python train.py --arch="unet" --model="class-conditioned image diffusion model" --dataset="pixel-art sprites of 400 made-up characters on tiled backdrops" --train_examples=395000 --image_size=32 --horizontal_flip=false --conditioning="class" --objective="edm" --cond_dim=256 --targets=["colour"] --num_classes=12 --cond_dropout=0.2 --norm="groupnorm" --activation="silu" --weight_standardization=false --padding_mode="reflect" --widths=[64, 64, 128, 256] --blocks_per_level=2 --scale_shift_norm=true --dropout=0.05 --attention=true --upsampling="nearest_conv" --init="kaiming_normal" --residual_init="zero_last" --optimizer="adam_atan2" --lr=0.0017 --beta1=0.9 --beta2=0.999 --cautious_weight_decay=true --steps=6000 --batch_size=192 --epochs=2.9 --lr_schedule="cosine" --final_lr_fraction=0.1 --warmup_steps=300 --weight_decay=0.0
Rows from block 4 of a small class-conditioned image diffusion model, named by matrix and row number. Rows with one number belong to one channel. Each number is 128 + 24 x the weight over its row's rms, rounded and kept within 0 to 255. All counts start at 0. Numbers have three digits each. After the name is the row's rms in percent of the matrix's.
After each channel's rows are labels from the 100 images, of 14976 (inputs lightly noised), where the channel reaches its highest value: "patch colour" is the nearest of a few named colours to the mean colour under the peak. Only what is clearly more common there than usual is listed. The data: pixel-art sprites of 400 made-up characters on tiled backdrops.
# convs0: first 3x3 conv (model.enc.2.0.convs.0.weight, 128x128x3x3, each kernel summed), inputs 0-127
# convs1: second 3x3 conv (model.enc.2.0.convs.1.weight, 128x128x3x3, transposed, each kernel summed), outputs 0-127

convs0.44 166:108089108114130124131112129074147137099072127143124103147130096105107096142133082116113146096122114120122082114114166128145100104130145119142117138109140156137160133115130141142151132093144128152130105130118115108132080099129085122144138150129097105132108106117111148101100103107124090113145127146155144061120117117100106129128090111115136084086100085055152103114134114077089139163124
convs1.44 256:082145080138107087136146119143110098100134153121112164113131151111147071155142171135139114118105144093155153129092138084087152152156109137161121117149099112104099106144120110104116107170124139124121140087154142169127149138123159126121117123112097147084160154138114107129149147155120138102141142096119068138152152163129161152111127104106166112170107134158091150120123094135163123124104
patch colour: orange

convs0.16 074:147126112178164116110141174106119146106132108128139132073131130157121112172116079160134143122051130136105123107158135122115094103137136122101107164163124142140160098160080132139144135111112105112114124153089093090116099136128138114160153169116125145130131112094093129125080130098156119134122140155098153109125141099098112107155104122124148084139114108102124086099164131104105138109104
convs1.16 078:122104129119092139175119138072142120156116123110136109134133159077137082079160135143136124120162146131156106116131124128119138138127133127103112170097147158128122147120126129130116106044130164147100149104150167148143101155074141133149088150125128103153114091117140127077127120111108142127116134116138122066108159131151135154144133158131053166135138116150134117148100132124116132110153
patch colour: grey

convs0.45 083:143136147133140131120144134144101117129114178169138134151117114109143155097126160134122112128019104144131168116095131107122135182100103114103137094095092138104145126103110058132104110182120119115083126161093079158153139158130108141130117110132133097120153147100125133130151135150142159109122103132078152109137167143127114122118131162125132136146124091129120153125115131143129126140108
convs1.45 036:124135126119162176111171111098152116121103118099112138133126108187136137183149112115165184113097107107154128118104104152135106099154140137125140193142182139156148155150118181145163137114142137166165131115143149111126068122161094105158137164128108121132112147135134132125118121153178113122126187125153133125085117103126133138113136130137170130121153156111148119133142118123112125147123
patch colour: green

convs0.26 176:128130156100157136127130133102142140123048133128135099170079123102149142170110125103157137097092090149098130090123143154142096136124140142123112112130096157131174126108105172140173118137128082141113143153114106111108090107177130121118149139125147123146125129139152173128126133115147113133132149174150141082127091123125126120153109146152152107108134096079149122132126139105114116201145
convs1.26 174:109129093127066106127144133115084094089124165127119136107149133117158146117140146126119103121095129111177171140124088091117139178118114114145137126130123092131100148125135086120103123106132147126113119113121135159137139134094126143119097142111096091090170147094114121115158136161092134109142100070110101123140149194136123143098149108093112159149113131173094135073132113144149144108125
patch colour: orange; yellow

convs0.88 112:134099099112116115090110129146115077121161114125097112122120138138135132116098135123141090139117096074143136093107115088128115116112108101099099121110109069111109111153152129113108125116103095077182128129091115146118128112121117076150122121131067111111114129106107079113115153141138102134159122128087073115119078124108114115103118116112128122124070154096103117114160130130122158125093
convs1.88 124:122148151190151125174135136130132147121117122099121140096121105116109102094130126150138147102114184117123142117097152163126103118171127140137149115152097132132149120133098110122150127200179126160086130136134133115132130137151122165134173140118122146113145116153144142113123100105127148152098146141143177129086138110149136104128109164172134074164144095143160146172148111120125083111175
patch colour: green

convs0.63 149:128124134091129117085138109121145091124139135118110127160153114115152134143116125125110138144106098113116125120128077100145128114123108112093126097069105111123134117149124157102152109039101124117083143142063102107173140129156102134162142092144119108115105127110113096128125131134130117118144134134150080144155093120136100103071145096095168131094126142107145092108122123114110140177114
convs1.63 095:125126129176122080119146135137102114103119121122122189120135106116114125091143142124124142129067171124144148120142086121077131133132123183134152099115075115098121136125058052127063106139155136136157120111112113118129132127119149156077149154130112105080137118135079108131116111124139147124116108116127133186098119106119120131117116111131131126131114097149133123135129122129130105094109
patch colour: orange; yellow

convs0.73 112:151138099104141142111140132131115086073133130146114134125133158104155192115102152128148088151076104121134137095144093102089140146124108079123118108114074143131074085131100098122108154140133104123116154167093048145118137119132144119123106124151117121116129148137081122112128137146149126126133102120149118117137139135128090108105133101103154139171082132124125157104139122148147109172107
convs1.73 077:116126166148157099202132118122142157131095133107136129136123109178130076123120115119133154122130165110145135108101121161152054108181135139119121146156154165155142142127118114124150143189157143144166144138143140120116121126135069147148189161128120140142147137150142148122128132096141133127117155115151168120094123110109121120124120157161138075150129118131144138187140139096135121118145
patch colour: green

convs0.8 095:159128145113145137129157097132188148148136113142101140102117079119088170169081086134128112099139119118105115135140104128108105081167140118128142051148089106143131115114101077163164127133122101131155099131106121104143088140149123096146146117106108135112109142143093136117131146137100166121105131149094128149147109086117132128116111122108090125128158107138143138133171120142103129085086
convs1.8 071:123108136143134134073109130137111124123117150158112132117129157097120139091132128127115118128178129121126126115121085127157111117180114122137146126124137120160134114119119132101054098127146167156125107095147136111115133157104191202098065134147113099119130143122127126139124163126118130105102159126142125105150141129101118183128134132114038164161112135130135109153121121142124122098158
patch colour: grey

convs0.59 093:143108117129156143090119070107153091116138174102127123152130129142123173065133146149118124137082128107120152146106078146091154146134124145092089113105121100110160156125108090120111126106134149120173099136077085155127156128103136125156147093156113130120153151096137088168126125156154143096113114131097120109110166162118104136121141131136107146168100129139138165114161124126120159125108
convs1.59 051:098116133131149133162136107114137115119109112107142180132126162134132097151115116122126150107107164092143140110112093147174080102152150131114158111127116138160138149130134141123142123241172135133117135129130098098118123120108135074146144123120117117106115083136100122074108123109066149110124137135145130128072131093108116107115107131114121124142106093127164144136116130137113083108107
patch colour: green; cyan